Weights of a small segmentation model: 1.88M parameters.
Rows from block 7, named by matrix and row number. Each number is 500 + 50 x the weight over the matrix's rms, rounded and kept within 0 to 999. All counts start at 0. Numbers have three digits each.
# conv: 3x3 conv (model.mid.2.conv.weight, 128x128x3x3), inputs 104-116, a 3x3 kernel for each
conv.47:597489528418447493468436543548446539505465461504449481543531494525515444464444522432468445542593463435541507510549297456425564445503508458411584451531494495559507582547576494503488488451474497479504460568508542461461469508421517456529440472507499409486450513463495493449534492445477469514558506449506484434462461470463403442450491514574504532380476448
conv.48:454534484570486520522569473494465539482471421446530485513569516415514498521504401472497437495539535545495553413474501532462439509527494477596592409289384424465466462489450571569487523552469451503468389545467474546442434491467438479521471437498481490442513527540527568518455527535521512372585435618501584533521511512616587390537478504452437422557523646
conv.49:445530486453467584553460477475489518383469586487551361580490411495359509453550486518466532544541508506460629580483481477447469471445521531611446439460484469525445519475521426507429447491500502480400520460468500442526460465554550546480441597428544469464511466532495418465501487427616504476566407476549523505491575530564531477543538451474533485576537429
conv.50:531474442451548441526438482524512479565471486490459495516408467485544514538498447418460426541461440568506483454592518411462518436559507509413514473462608470483518489535512423539570496448559595402517494567588500417472498480532490491508474416512445477426478533466442554508457509442465584639405577508516525441518530445448533517473501518465505458485510446
conv.51:474547468505554516439472487380529386520465529463493557457498494540528479493464469460465519549468506601495450511559573517466448447498423517525381520462602446493478530454482438542444540524558565470525448532504395468470459493527501481429506446529493460518507512477423571510546461498380502475434427670511524544520532539455472494443509421503484591563405477
conv.52:578432551567491495624471512481553423433449562452502443481486456557545449478492439490549455435517529446467492417555521420511453499530626473460518473416457564553526433452482457549459445480564541534432564498442413491564471516447479525485540563550491491420502437568598461465479467405438513456504507604513462578445506462470629462518450502513454518575519415
conv.53:434487495417475367428460473491560476496407460547442503484524422488480436458486525511446546493529521505489514559502468534545547539419475508497602443474497504541436562426557451501476497497557408494546528545480489455450397565519469498510556513493503570591472465575516497381357505535553450505501537442503469459523519520611585454523496527422470578528386460
conv.54:539518460434453419519438491524480510510481371499538462528463477518410452583385588509530447578493530494544533472490510446491598469495367481583542483386500454433475502516447572448525527506506570532593471497568442367442517474483579456602509455481528494485502518472479484414448462502656462626529599533485562519459554519564434530486423420500426481423633494
conv.55:642388510558502488496453427512492484568486570519534474465502451471458485460499503477458512496450460529519498453497461513493520478383516418473537460493498466507458498489481512475496454495540544403553491455481418572553562527470529504454562505432493506573539534512415471419480514549535498537599439532444472588469474498492476442510429545544463494597433505
conv.56:463447421573461388500559505487474497532461523539459451367588508506497572451475638521456454535511501405509428481417434469554481487557516391459535451425453530524430515426491546455520488480498429465530473538394547537419530449514466519533482583550334525495454523603466492576482462487470480571572448491476493584536480372554567491418441457483479591535480463
conv.57:573501413541521483480408453518449425426481563369562463532531454499478549610481512505466505499527537520456504478446476411542518451534530424430467502476512656405589493365444521426357570493429472461581564487548556424524464532535544453473484525481452508572534507584531515534474369546484493500519524459481563563494525458520438451532477439536457494450416469
conv.58:640500496457453574481539529481548539464462436431478484490496461532475469487498471526428551463468509576541514501536561517498441479449479551515536487513481451588417473504582522455478469539561576482575475501411469466444344531482438399500539472551530537507502528452553444495505491474571456522518497610491466432540488489433494426515529486437475620597491447
conv.59:507518593537477597490360502479494496498487499476427444551458416488505427524534479500433504439522465510506527471454468500463423585513430494566570456552568541606488517488583557513513524431615558525519522486559442457414478465497498486537514473503459465424494484465558550432509552615509504484634392573476489611484485572486431488451476527516491433505529479
conv.60:400490538397413477477412419574504561410516499502452499555533532507549559517518563533477422485488481469550486424401506554464567538475555530531503462516601536486540460435504489416526501510544511523481489531496383505545471476568563594535439516431441546587528518523535535633428474560527473579468497540480536524491493487514470590462469441443517536448582487
conv.61:468492446425446466393426451464583500492526518489409477460493483501483451522465493474445485496486480525510512624519445519522517514440463569498470571536483513454461417533518483464567539483643492471442546458476477519424503470468470472479426501571512535473500604478434541440445384559490439496594500462649442479601521450462493469435553450500552495452459472
conv.62:432477468484575449533478506558468504478441490417452496521537514499545460423525603525452467459451444566481477512513496456435473505472522450434553505501467523646519476394387556537421543441447441419487575599585548473476467553474542474560557499513373467475563533657548442624485497345513544578599441467494607532502464405483487465563528507451456507468464514
conv.63:521425414442558531436468552574399423520553526507430472497629563413477465475503471515475566552539491568507470443501541564527576489524413530500476420452449514472527448455585499515542467543523527438500536428491455537470475431566440484486474511412543445362475482542457663486347520464528555506495474564494477472465478468536528445426522439469422471461469522
conv.64:493477548424496464525423493466459503523462438478434366569442483448495503520493471438473507574531466492519461450503506520432464480482533527644496498518524510468571404507494564507402517530355530455488371509512407537472532486495533461421512476346458460498541481518561398470467432474421433514496560484599551578494447484521488510397511504526540477571485509
conv.65:554506509599509501510447532471456489498501463535482503401395499657556528494423544534517467509550478474486500593386407540563511452552506452468472512568553537506538529512548632603597515471459442387512603479445506528486452438397517618518612608466405564380405473527492473537486459481616454483501498511502483510461470466477509573466470464479514442577500439
conv.66:422481612467551522448494508493502567451430497471441510450530513483531498489482505426486504536464437546473436513503426485522532513533436475589477504526437433484529461451544464484672531440670471476422513522495480455516475417539480460602482486534545629500431510418462486570546488485415404595437453586465394499428454551419525508520518503526528497489560431
conv.67:471423482451580561463565528436427583448508472431492488500479448455568449495468476487506427582470425537472493429498543394474534509522409409540483518456453517499516452527537465462438468548558637565477439552481423503466424447571477501477500445473492467628542497474464479484590493495518459552548496471462479515490502450527500493447526514601371461540474553
conv.68:464480449542436467507487557511599464545395468536487450572562486471498528468533449501506491504500550449447527493434513529510524504463505425493583540459434566555439454472512461470417486518491515576442532486525502479441484451480552472475553445556463553583450459507438573355554578559503527385455558529504457485450530442533591542535500548563529454512497523
conv.69:501502517510458507468537441467441533460420551526556644490463464500432468448511483624491512554495507520541487536543439463586452441445464454473472451538481492470457471523549546609581502469539537501501444549536470580425586432589471429431570476518509597574389529605567500484435388496497414478400497500531467434381587379546399514524516556553526539459435516
conv.70:495490610495471478581470484462534456523498443448502503526620553517475521482407476478413498468555485544619527566506485549594471490481494374523540500461501439469506601409484476531446466424569540509393522500635519432468525455473493483468540374491491412489477505559469395545516533525492431399470484489517505581482457481538571529423449535484527417501466506
conv.71:515481529559496528456413500620533454564510418516437555511428515437444489497495600474478441463507529533528545427449420632472429487478511467514505522547472469473435496417409492403508555478421602476524572488485466563607445516451576545528475403475436491528501477545497491492578503457596453422644468406481459486423448497552459465435554474436496447565496503
conv.72:568492535490452523586445477522512501491486395432521457507484494525518545578522503547547479510389497619485538466533412525593488472536462515417424466468514457545545535485434473459398516494378516623554469432481448485424545516505536504555587511444546482456518521570480508511524472481524532525469576369446444379501459493436599468492477496442552537444572578
conv.73:492530461506428518536462549538538332505495560641499540526509441558532428507513450480405461508575519479473491541560557440448467487508513509556524485485419486496489454499568526521498485584556524390499485391467467490477491472496568468498604594534487530578483510580565532499525493438413446472676502546573426495415536529403502556471518442512509509566409617
conv.74:491476632448506488413477580455542461579499495411490519497571481531474491548527489515539494459509517421466455676553507527503482502487483494415459550460539442509467508406503455469460519581459382565381525549439565457466472423484390456546479504521536478464547501517581584481512470465529568396545609423584494498364549492469467583429568518444510510434559462
conv.75:540494508475447569421467495539499546478459602502408478478479439506410442444527468493497440489528484520526496547550465519543462452419488602544544536426458438536496424408560557579508474460512467453564540413394450529460463552432511560479474489515541536510476535527382458437426496483459529467527493522574602395484483500499505512495495465460436524518464553
conv.76:531496475437448498477431479525506471498444505556493606473501466445473509532523539474475502469513508460623502543456623477440464550555454509503494491515448530392423513452493489555474531549523457428549456469546458522434451496510566517445481452496464493495559446512595573483501528470505437377542505527556402442415505512656465475503557507552471578570576443
conv.77:500494470494538570503496560496483485535458392397474470495506492497463438407476410403475477521553507483535453545512512463484456512422498487463494477523540523558508491515469586526466507416508513486499489422499411403491577515519376515480533519473457488449526489478564546567567442508498484451476554554474441521461554413478534503437495535504546542474497480
conv.78:494439548476458551434496422525408419419460478427456494439520500538493452427484519479490516504581436457476448417453576616441403512457499455513459541511504507509404511484425462536490411396550432521557452500521450465506494437368536491483446448560478478480571546517453490438518497512425455473573494510439488493522492522394542537593496553457615387530457485
conv.79:463540440521470487579530498441459549479500485436516426408442468509476453417543438518461508539590483535576571487464464410489488475517533551527521524484551496500405509635547453496519474488469386478386565434534447548474515427454539560451452496483515573459521516472548559574531487526399508410335401558578452509466490510498478424479526522402608448605355537
conv.80:552484440502485440574418471583400489572598380531430538534468461483485516416547439477573471501495451532528445460445641480525528464476424514481495500412431475549547512482549484558510472564475502436429485452461566502522519468401505501465491409397461501523532495518509478440474469561495428551398505499562440538503511461493600536549536473495479445575503483
conv.81:503453564369447611528506533513455523472462457540499457486453418411470435514465497500463507579460444521489454477615574494446501567572470526645547471584491571486527460500592510451557393499427481514441455552561556444517515459481555484457553480542548506480498504602429574549470566402537413540508487534435662460464475480516534474500518488475507426542397543
conv.82:576447439535491555517503526478453561495460549437537533536518498409495421506487478450434506546528490485529517551469442593479597473493475413548501449499451464503500532457474569608599552630497511561455492557533502434534489518493508497563461449479523464523489603550590505539501516436456485489503551573536539496489520503413467487483536482475459490540547538
conv.83:420425505454460539496449545436565457499438572461459539454551518447494478493544512525517558448465479513531511476476458495569469455511473424535507577493583472491568523579510490580555485553466455481538533463449570535534546440440658485458490537424508395510483453551535460535501455470459536525468511473439415436414531551479523564490539577401510546539534488
conv.84:505514493530461485490537482474510428552571434521497476382416486490495529437491607549456473496526491484480534567471580512520433502481473459515584478469454533502489461449442467499441508548519546570532548524485473496500467426529555533454554534521567573519505486457490451503441513427505543532547564564534436611488499479477460500497466486384465516550449517
conv.85:452460482428510479484507523638549406435515405547453450431494542497451477481455609510502492465481494468540536471428540478558447410583447412481590514501534530522444464475492457486615463596470523602607502389551437473446498510536561436521436501477440392457396544511506574432527569540573366669463727448477395429496496481466426460430495478465509453563485515
conv.86:496425457402424529511453544536534540468462531568607466572466545412479524450445467462469550503469454499500555409461396529441442403549419544577542471544469500517443486371624399438486524456502496419505543527474548479465533472455450544536473537520455566495513551465544523543496457362409420536491450476491448489584480517559505499521472455603499526477469446
conv.87:574583448500504504423464592625476569452472561560468508527477468552577571538403460502470472488493556479526518379522640468529519425527483552458396491446499571451461448580572435547479546457457435502474532494463492424459534462500580515440560435493383497558485429477507463399432597549402592491555587540513555511674591473527472567515525474402531515474510468
conv.88:474466451592432546591501587461538477535468489502554480497534464525450433460562477543526526499529487491385534416454426538533510525487461497440470402452521443527473469523497463437397463473549566504499527508425385448442497497483469487478460588501505482451478522541507533658481544441481548434570491497549383453396410483462466494449486482513485495570560564
conv.89:540407485635456516466434567450484514553518534523513495462589509529609549557510613482506485451543497559548522410561546497547491456459463422478487442536586513530506445518466458342457452569519430477436443431448468537596470547581512589589569579477449382444553365442426482478456452478518434485523522403462553409493554467509482488550484471453526564531449434
conv.90:491424514602536454532417453481461464491575403466539482387537475475498508445494580510483411444538527540449490549505497595434624462503455475485525439487388501451526528464469511457435416467461497498481453496556489545499573449500543418415540458511514452497480531484503489506583494500398480451496506545387566548476524540589496490466488524545457479369511504
conv.91:442560480406504496450477540427456457437427624475400416430467596520513501551502531477461530467422534463551566590461582467476545491543481479597547534543473568509523471419548435496564451434447506516542508448456524498512518488503540473509537482596511471530507431506448498564566508496499438463500567539523491490511472429445486505444469534494434484445456530
conv.92:583462428523446554482468581521448391497375469444462516459486557474455553490578448450462562410485508448475488499603534537530443525455449517536470529538498452495484353446572463533530553484572524502494416560431460489403437489522480473410618509545447494482433500506531517519369512425498471398554520464606502460549565464527474458542460545440551412466483487
conv.93:507484500521455559429481489520449491544513544546444496596488569479501542414529568437481420414514481571554459519487485465514518393471452480469462589457482490457515495528568441541501384618501473595511590540442460511449500428595550541452358494476538435504455516524420406542450501538478527462385540517544485523544473431528483512499410480458510513571518514
conv.94:498458547529487586469445603477462430529442503630438484497450471528512484484514479626502483470459559531476503488546475503493507546519545429544524545505472562561359526425428422444544464497570494591407467433403460452508534478485465521549485458488443466485500522486404560607504436481524501442612468448490512478506477542512456462571430476404495506511502412
conv.95:392525569471395482469435559450492470510449530464422541477453522436503445407500525492462500573562521509485453601566628493564445517489523523498516491473545455554543502427548472534508505439581485506569549433522587575531546485455496392449491442532554541526488525389431478473430447583427545494638408550449489545456451469489488580542534423554497635543574502
conv.96:471438471410491494425432410414507453533560433535485561531496572541550522489494520415426423477492496554498506444507541441476527538516467564472542552529467484442532446411422482424430559512471419454498440484416476419599542571534450508521445549460416505468516524420399610483532556497430428480537455366482425497528451623503560491469408457499526468472535536
conv.97:440448516417447525450499477463423477408433541431582410540455468424415532536482542550531585529544445487425532488432471507510575570390555500459448593498501435446506595507483460552546505397437544505595382446468463522405485463562517458471546379485459426486598474594569428520560530424469475540599444495486480522472545384533559441428453531586505457386437621
conv.98:512411565511470540511477489521474583583417381459481530487406464475490534478543415444468525438533541545441552560548427520531477522532537487497560489592541496453500540471519500473474511460493396447444432429540479479538507527500615455482511445477495478598467486588525470543510502342537514400480463432567572422514512449579430489511480524548472583572427572
conv.99:579512518540452537467523435467506425464463428459550436450577469547407409446517497446434420529480492598548513521415492486507534519494506544478481515495525509524420494459500411495455449478425468498459601466452414489631551476538530502438533511388548515402454484519493431490590538466501521479507531497502446499469561544510453407463558518550475489543510462
conv.100:540562467599532485572563530491533439525504502534575473389535570495524484514492454447484452441488449466390509490496481495507492420490559482454498539524552621513507629561430534500430502482541514482442523533508597551506547508523550507503545522580546501490463544512419516520534396423512497410544405554469584442561441436487498509509477464475539515454508428
conv.101:622605477555503478541462473490463522492553471529549435517507519600509508459439491497488443481499455527476497449477565429434515449510468567471533380408491384482511432529540495478576477443490554454548544483497541426568577442398538502457481514540545480609457488495457456339489552479436496575558576593406498392415504517532587524571592519550525450444481500